config.toml
horizontal_flip = false
activation = "gelu"
kernel_size = 3
steps = 28000
Rows from block 3, named by matrix and row number. Each number is 128 + 32 x the weight over the matrix's rms, rounded and kept within 0 to 255. All counts start at 0.
# b500: branch 3 reduce pointwise conv (model.blocks.3.b5.0.0.weight, 32x256x1x1), inputs 0-127
b500.0 [100 120 172 114  77 143 111 115  69 138 118 101 234 139 163 144 112 132 165 179 154 158 114 111 101 145 104 116 161 128 117 104 123 100 181 148  91 156 116  98 114 159 186 119  84 140 195 192  53  98  77 137  75 104 100  93 110 125 156  92 129 149 151 121 147 142 135 103 139 136 136 116 126 143 110  74 125 114 138 149 144 120 149  95 137 160  81 184 118 134 122 108 111 129 121 112 115 132  95 168 130 119  99 118  98  98 152 137 122 155  42  53  90 137 175 108 122 123 139 132 133  99 114  54 123  85 143  97]
b500.1 [125  99 128 131 110 107 180 108 124 120  34 150 104 123 106 134 102 104  92  75 124 112  71 152 160 137 156  71 114 151 130 113  79  90 147 131 143 112 182  98 162  18  90 104 118 110  40 150 128 127 163 131 118 128 122 112  83 104  79  91 177 112 116  90  62 140 152 138 108 107 127 124  49 112 192 125  91  93  95 127 116 137 118 107 130  91 116 162 111 167 130 103 141 100  54  92   4 101 159  51 101  86 128 155 199 100  93 138  89  95 130 134  98 151  76 108 177  82 126 152 150  72  91  94 108  94 121  97]
b500.2 [ 63 206 129  95 118 146 122 200 185 156  81  92 116  96  97 164 168 176 131 130 126 111 153 121 124  91 121 116 113 143 133 150 131 142  66  92 160  70 112 151 125 129  83 151  98 127 115  50 150 119  81 118 225 157 111 134 158 103 101 194 125 155 124 115 118  97 130 107 135 127  88 155 145 137  91  28 182 136 146 170  93 114 104 136 129 140 113 128 151 136 134 153 145  98 166 203 151 118 176 148  85 128 146 135 139 136  98 120 121 102 119 156 157 131 111 155 138 156 120 106  99 114 138 186 157 141 148 114]
b500.3 [106 140 140 171  80 117 132 119 137 101 105 122  86 141  89 111 138 167 149 145 130 148  96 169 124 112 115 132  35 148 133  92  12 103 116  86 197 153 170  93 163 127 101  74 117  88 109 122 154 151 109 120  81 115 204 137 125 108 133  60 170  86 126 142 122 136 114 111 159 123 123 159  75 160 108 128 147 127 124 131 106 133 145 131 128 164  60 181 123 125 101 140  78 141 116 141  95 111  97  98 156 129  81 127 118  97 109  97 131 130  95 107 122 148 167 148 147 134 172 152 119 102 130 100 133 193 104 157]
b500.4 [158  85  98 117  94 117 104  96  72 138 126  66 110 142 100 145 106  77 103  84 143 113  97  74 143 157  96 134  69 116 108 127 131 181 123 149 126 112 102 171 140 140 104 131 144 132 156 108 123  86  94 201 177 170 129 150 110  92 128  82 117 140 130  99 192 131  59  98  99 126 132 108 136 106 115 101 108 127 121  68  91 130 145 117 132 123 123  58 114  78 119 100 132 135 102 124 137 138  87 159 120  56 121 148  73 161 135  46 178  94 138 100 148 124 153 169 122  94 108 117 139  89 160 123 151  92 102 132]
b500.5 [ 85 105  83 104 113 135 122 107 156 131 152 138 123  82 150 116  81 112 119 128 119  86 119 147 113 119 112 190 143 124 165 166 165 100 102 117 117 135 114  74  65 126 115 165 106 112  93  47 248 135 167 141 114 103 112 137 165 178 133 120 144 133 102 122 120 106 143 172 111 146 137 121 119 119 112 153 126 109 123 132 147  89 112 117 128 103 132 115 109 112  99 161 118  80 144 200 182 153 125  38  62 122 132 143 175 121  89 122 126  83 167  95  64 126  62 143 124 112 110 123  49 122 119  97 137 122 141 208]
b500.6 [113  57  76 161 125 154 100 106 117 117 106 146 134 160 145 115 174 101  71 138 171 115 161 133 131 156 117 122 105 157 121 147 134 143 160 156 118 135 120 107  58 147 150  63 138 201 131 111 124 121 146 141  92  66 160 125 126 137 139 155 115 142  85 132 101 110 153  97 122 138 139 101  89 118 190  84 173  78 100 143 120 107 150 135 161 139 138 163 119 130  98  89 112 135 144 160 205 139 180 118 141 148 142 117 167  94 107  67 102 226 117 151  87 152 151 134 161 132 111 128  95 140 147 141  81 121 212 115]
b500.7 [ 76 143 145 144 142 144 119  97 146 114  64 162 159 127 112 100 128 193 152 144 114 141 167 151 151 107 138 119 128 185 169 142  97 192 131 113 122 147 123  87 109 146 131 146 143 137 116 140 117 100 150 125  48 105  99 166 139  98 134 114 153 151 112 150 119 119 166 135 115 117 123 115  76 135 128  98 113 136 135 151 171  85 164 156 141  95 107 119  93 114 131 109 136 180 128 159  98 126 150 119 158 123 102  93  90  54 157  86 113 205  91 161 152 104 131 124 130 102 114 118  57 100  96 147  93 138 174  96]
b500.8 [169  71 108  92 135 120 138  95 117 131 118 194 139 167 153 130  97  49 144 140 118 155  73 177 156 143  79 115 153 112 148 102 106  94 133 101 113 153 211  89 116 120 106 161 121 120 147 192  82 121 155  75  68  54 119 141 129 144 121 116 147 113 127 115  93 148 160 130 149 116 149 114 137  85 146 145 112 123 117 104 153 109 105 144 109 189  78 140 157 144 120 131 174 156  75  99 148 131 106 124 124 153 127 120 127 112  97  65 112 154  80 140  98 175 116 102 150 157 131 147 151 109 103 140 141  94 131  77]
b500.9 [123 152 138 149 129 112 104 178 129 100 116 131 143 178  75  86 200 119 142 140 129 167 147 132 144 106 127  69 137 128 124 138 142 135 109  67 126 172 102 144  98 180 128 146 132 149 185  95  93 131  51 167 119 123 104 131 126 139 116 177 127 136 115 188 123 123 132  97 149 126 145 116 102 108 143  96 162  97  94 152 186 110  66 172 149 163 109 119  95 112  74 139 115 154  86 158  89 130 161  55 119 127 159 138 129 140 122 108 163 172 116  91 154 143 110 149 159 132 149 139  90  82 130 173  86 144 132 147]
b500.10 [115 135 150 120 129 130 155 118  90 121 126 112 108 129 132 117 133  95 141 127 121 115 132 153 113 121 113 141 127 136 114 106 109 150 107 145  63 130 113 108 134 120  98 119 134 119 118 117 112 151 118 106 121 141 121 134 147 115 121 130  92 120 116 135 161  85  87 140  70 127 115  91 107 161 137 215 121 109 138 106 117 101 130 109  61 125 141 134 168 101 126 178 135 100 125  97  99 118 129  80 100 154 123 104 126  89  93 113 147 131 122 103 120 101 154  90  83 100 140 137 141 107 127  95  98  91 129 126]
b500.11 [146 101  88  54 118 112 140 138  85  85 153  87  73  60 109 153  59 105  92 103 124 114 100  78 128 118 108 119 130 101  88 101 169 116 103 190  69  60  70 123 124  97 133 151 132 145 124  92  95 155 131 105 156 120 102 140  75  53 126 144 107 138  90 134 118 111 164  77 104 129 158  96 166 120 161 134 154 143 106 149 175 168 143 114 138 170 143 129  84 123  88  66  89 122 185 109 122  92 148 112 112 112 160 136 118 147 125 102 167 161 124 145 115 133 139  88 118 116 121 172 138 107 124 140 131  71  86  84]
b500.12 [100 144 136 152 110 157 123 181  94 122 163 107  95 131  90 149 169 171 115 101  82 170 134 114 110 102  92  99  89 111 128 130  89 158 132 110 163 155 103 167 122 188 133 126 135 106 147  76 135 149  52 124 159 150 195 158 151 118 126 139 131 140 149 167 113  90 125 104  82 119  98 168 106 123  92 159 166 130 128 113 107 115  91 110 142 144  91 132 141 125 149 133 131 167 162  69 121 100 145 125 144 159 121 126  64 129  64 127 149 160 150 162 169 123 187 122 150 154 173 124 106 131 114 159 140 137  85 167]
b500.13 [192 110 119 116 149  74 132  99  87 135 143 153 126 140 120  97 114 110 100 115 113 120 110 117 107 118 100 109 131  94 104  80 109 127 133 169  95 129  85 107  78 110 152 193 141 128 145 137  57 103 137  99 100 140 100 104 127 138 103  66  89 103 130 151 112 159 173  54  46 135 150  90  92 123 167 114 135 104 126 142 154 138 113 126 126 107 169 134 132 159  74 101 128 127  90 143 129 134 126 164 133 161 137 148 111  99 150 121 110 110 117 163 123 140 110 126 158 149 108 111 121 150 146 125 105 105 136 112]
b500.14 [ 65  91  95  87 121 115 130 113 143 142  92 167 128 119 127 109 129  93 156 146 100 114 126 144 146  92 135  95 146 129 108 119 111 129  89  84  99 111 140 122 108  57 109 128 129 144 130  76 142 111 171 115 104  61 122 106 141 139 123 113 149 165 122  72 111  78 130 132 148 133 158  62  74 133 139 135 159  81 165 126 122 119 134 173 129 120 133 196 116 127 133  75 147 117  99 153 150 128 148  71  86  94 113 173 235  90  78 161 147 115 140 115  82 132  99 128 124 133 143 155  80 131 113 167  58 109 122 119]
b500.15 [ 81 109 136 148 154 163  95 149  94 129 135 148 126 155 145  95 107 159 148 187 149 135 125 152  86 147 108 113 142 131 165 177 145 122 110  76  92 163 171  84  78 168 141 124 107 135 159 167 134 153 151 128 107 120 140 160 134 220 137 125 142 104  88 140 114 133  85 111 130 148 175 182 132 136 108 124 177 124 147 130 137  91  58 140 121 133 141 138 149 170 111 159 127 153 125 143 177 111 107 132 175  91 106 148 130 139  89  71 108 140 168 109 150  67 173 142  98  94 148 128  96 111 156 143  77  70  86 104]
b500.16 [110 135  96 105  45 118  81 141 172  92 119  96 123  57 115 153  95 176  95 158 103 134 148  75  83  91 104  81 120  64 130  91 100 128 124 138 160 102 126 109 166  25 125 110 143  97  95 119 144  85 116  68 149 128 162 111 121  92 141 156 160 114 137  96 113 149 162  43 135 135  74 131 125 166 135 128 165 147  90  93  64 153 117 104 125 106 179 158 144 130 151 152 168 137  81 121 130 157 118  71 126 135  58 134  93 155 114 144  73 103 133 109 115 110  57 137 130  84 113 147 147 121 183 121 134 126 122 123]
b500.17 [162 102 132 158 112  67 107 133 201 133  72 160 183 128  82 153 125 125 110 127  70 133 134 109 139 105 144  31 118  32 142  89 101  82  94 125 149 117 122 159 166 124  49  88 152 156 126 102  92 146 117 103 149 127 103  89 144 149 131 141 115 102 111 128  87 139 142 119 124 106  71 104 100 100 100  25 146 131 114 155 104 140  92 101 136 175 136 101 128 171 153 170 109 120  82 133 115  92 114 141 135 144 148 123 149 120 129 150 152  81  99 156 125 115 135 125 131 189 102 106 104  83 107 110 137 137 155  97]
b500.18 [100 172 137 153 133 141 124 106 119  81 118  85 149  97 131 168  55 182 127 141 160 105 122  89  53 147 129 132 111 168  80 150 149 108 128 141 104 152  82 134 153 124 148 162 140 133 120 127 122 160  76 155 130 182  95 158 155 136 172 141 137 145 109 114 147  86 104 138 156  85 101 118  48 176 123  92 100 119 160 176  86 148 172  84 159 116 124 179  99 106 113  58  86 101 158 141 154 156 119 100 112  94 153  88 147 107 174 129  78 132 142 114 108 100 162 140 136 100 145 128 175 137 136 112  98 146 153 114]
b500.19 [ 82 135 111  91 149 138 177 145  85  63  94 116 123 103 179 131 104 160  98 131 146 108  85 109 111 186 146 103 125 100 154 139  81 152 223 124 113  90 159 122 128  81 142 120 179 113 113  97 139  80 142 115 119 167 119 135 104  74 183 152 164 163  57 123 132 145 116  99 119 117 112  85 116  97 168 124  73 107 116 107 168 151 109 103 102 139 167 119  99  99 139 183 186 169 133 131  98 157  73  61 149 113 131 113 113 149 124 131  95  68 161  99 129 152  96 129 111 101 132  89 117 170 146  98 191 119 147 149]
b500.20 [180  46 147 143  90 123 149 115  73  87 168 101 109  89 106 149 107 112  91 117  99 114 120  92  96 147  93 108  81  68 105 107 130 150 154 157 114 131 105 158 129 100 152 110 167  79 126 136  84 144  78 128 146 140 195 104 123  75  99 130  81 111 119 145  37 133 124 142 122 135  97 161 145 100 135 167 154 148 133 137 110 100 121  65 104 115 164  77  93 131 124 126 120 110  91 102  66  67 172  41 100 123 124 125 107 147 118 144  84 143 162 138 103 129 128 126 116 118 102 136  88 147 143 124 115 185 144 139]
b500.21 [121 111 111 139  81 173 143 138  76 100 147  65 153 119 144  86 152  99 123 145 178 129 157 110  76 140 130 165 152 136 164 154 155 121 151  86 138 163 110 151 111 173 147 125 107 103 139 154 168 156  80 157 129 130 127 134 117 127 156 108 120 145 147 133 164 146 146 149  87 161 123 121  75 123 150  74  99 141 175 123 133 106 107 138 183 116 156 103 162 131 114 108 153 111 116 167 111 126 105 161 158  89 136 158  78 140 118  87 142 107 142  68 155 123 176 137  80 113 184 111 150 145 150  96 148 104 134 100]
b500.22 [ 80 201 174 132 131 145 102 166  71 170 171  62 142 115 107  74 138 137 156 157 161 133 153 115 127 167 162 198 126 137  70 199 182  95 113 151  87 135  60 109 115 171 144 148 112 137 169 144 124 147  62 138 140 141 116 101 106 137  96 136 105 123 111 151  87  87 117 106 135 148  56 115 132  96 107 114 183 152 112 162 104 157 133 111 140 109 129 103 129 130 124 113  82  94 175 120 181 143 183 148 123 103 131  89 102 159 116  79 134 163 147 124 129 106 102  95 149 176 150  88 113 146 126 113 123  99 105 112]
b500.23 [152 149 147 104 141 119 133 164 185 180 102 167 151 155 103 111 203 127 133 119 131 150 148  90 126  91  83  91 104 145 106  97 140 182 102 133 128 104 100 135 104 123  56 136 125  96 150  76  93 131 119 126 147  73 136 156  99 100 153 135 101 113 104 107  96  95 127 143 140 106 115 160 106 159  86 104 196 115 151 109 112  62 128 156  87 147  91 139 146  85  92 133 152  88  78 178 126 133  85 155 114 169 167 162 110 132 152 105  80 113  95 157 118 143 133 133 165 134 141 107 112 128 109 141 133  82 170 158]
b500.24 [ 67 148 187 169 151 139  71  92  90 137 126 111 116 127 141 134 120 136 181 125 102  89 148 135  97 123 144  96 122 132  81 114  94 135 142 117 107 140 113  95 118 158 151 108  85 149 136 129  98 118 134 178 106 130 133 133 128 184  94 126  72  57 112 104 133 118  85 174 146 107 164 140 127 124 190 170 111 166 120  70  89  82  95 119 104  72 114 152 140 140 138 205 140  85 160 139 134 160 108 127 159 113 118 114 123  81 153 107 146 143  46 120 129 119 149 117  77  92 148 111 150 126  89 117 107 110 131 175]
b500.25 [ 66 139 132 149 136 135 144 145  75 120 143  91 202 133 132 110 153 145 126 134 162 132 135 119 102 164 144  85 100 146 136  83 127 104 173 115 115 153  81 120 106 234 167 140 138 116 162 149 100 122  64 153 113 160  93  86  83 104 132 129  95 113 131 126 167 113 115 124 165 126  87 109 115 170 148  97 146 116 133 113 120  98 186 131 184 122 128 140  90 100 120 119 160 152 184 109 137 150 160 155 154 130 104 121 107 132 154 114 118 137  99 140 168 108 160 131 117 181 152 137 154 127 158 136 109 154 150 104]
b500.26 [170  66 138  96 120 137 122 143 126 161 165 153 129 171  97 125 146 160 118 133  91 168  72 178 161  91 131 151 123 144 120 118 141 123  98  98 144 157 127 148 114 139 135 139  98 125 181 154  86 161 120  65 139  81 160 118 115 149 134 116 101 180 157 109 159 109 105 133 111 133 169 105  96 117 114 133 117 141 147 213 147  71  91 212 118  76 101 166 132 107 121  75  75 104 104 108  67 173 135 124 152 107 134 148 150  94 141 128  65 141 117 149  91 117  80 127 120  87  87 111  79 143 115 155  83  91  77 125]
b500.27 [ 29 110 123 161  59 115  78 171 119 143 200  86  83 108 108 138 101 165 137 168 139 143 133 136  85 109 101 124 130  82 132 131 134  91 110 104 114 144 119  79  86 165 113 108  93  86 174 106 138 111 118  99 132 114 120 184 163 200 182 140 129 160 169 154  44 116 145  90  75 151 123 162 151 108 109 195 155 136 126 115 167 137 125 150  97  73 104 102 145 121 105  91  79 105 157 185 164  92 100 112  91 115 164 141 105  81  75 131  91 146 152 141  67 104 162  99 161 108 118 118  92 164 122 108 144 133 115 169]
b500.28 [ 94 129 166 121 144 144  93 129  35 129 129 131 128  77 187 144 121 116 158 165 155 136 108 152 118 214 159 151 141 176 115 163 160 121 115 123  95 138  90 106  76 176 144 149 107 165 143 114 104 158 121 189 120 126 119 130 130 137 152 133  85 130 126  60 110 112  87  84 116 123  96 124  78 129 109  87  92 106 104 172  73 139 147  73 143  94 123 145 159 100 135 116 118 180 178 107 108 133 135 154 106 171  47  93  48 102 139 108 137 147 137 113 107 132 110  38  66 140  61 113 114 143 135 117 155  93 137  69]
b500.29 [120 153 103  88  89 123 110 132 145  81  98 111  96  74 108 108 114  96 122 107 107 140  64 152 178  92  95 125 132  97 162 109  66 124 111 117 198  99 145 130 163  74 100 120 128 117 113 115 127  73 134 127 119 106 136 167 117 106 140 129 188 150 153  83 102 143  98 103 124 118 142  96 119 102 135 163 133 152 136  81 131 136 123  99 106 124 131 136 178 142 162 174 206 129 126 105 103 136 155 100 116 155 128 136  90  91  73  58 189 133 119 140 112 190 128 105 123 141 156 111 109 144 141 174 162  99  85  90]
b500.30 [127 100  87 142 173 103 113 139  95  89 148  91 129 112 137 138 135 132 117 139 144 116 104  68 115 160 163  96 123 118 123  82 112 114 141 116 115 119  70 140 151 125  98 132 138  90 133  88  86 158 104 158 132 148 142  49 107  76 154 115 107 136 121 137 132 119 107 131 128  77 152 157 199 149 165 149 127 114  89 143 139 123 142  76 116 158 145 134 196 104 131  88 147 133 136 149 149 109 151 166 148 119 147  97 148 100 119 198  76 113 175 119 118 144  99  86 105 166  84 108 124 152 144 126  89 151 137 150]
b500.31 [101 125 160 159 133 120 107 123  84 152 121  98 147 116 105 105 162 137 187  97 134 153 156 147 134 149 161 120 128 155 168 139 142 126 119 126 125 129 119 124 108 168 105  93  98 144 125 127 134 102  84 173 127 109 113  99  74  95 153 176 114 142 135 161  78 104 113 119 125 138  38 119  80 122  39  68 130 144  57 131  72 107 180  93 125 132 141 127 143 105 124  63 136  60 135 131 111 149 145  70 110 136 110 103  88 146 120  87 137 108  98 100 170 148  83  90 138 110 127 129 104 113  98 114 159 124 140 153]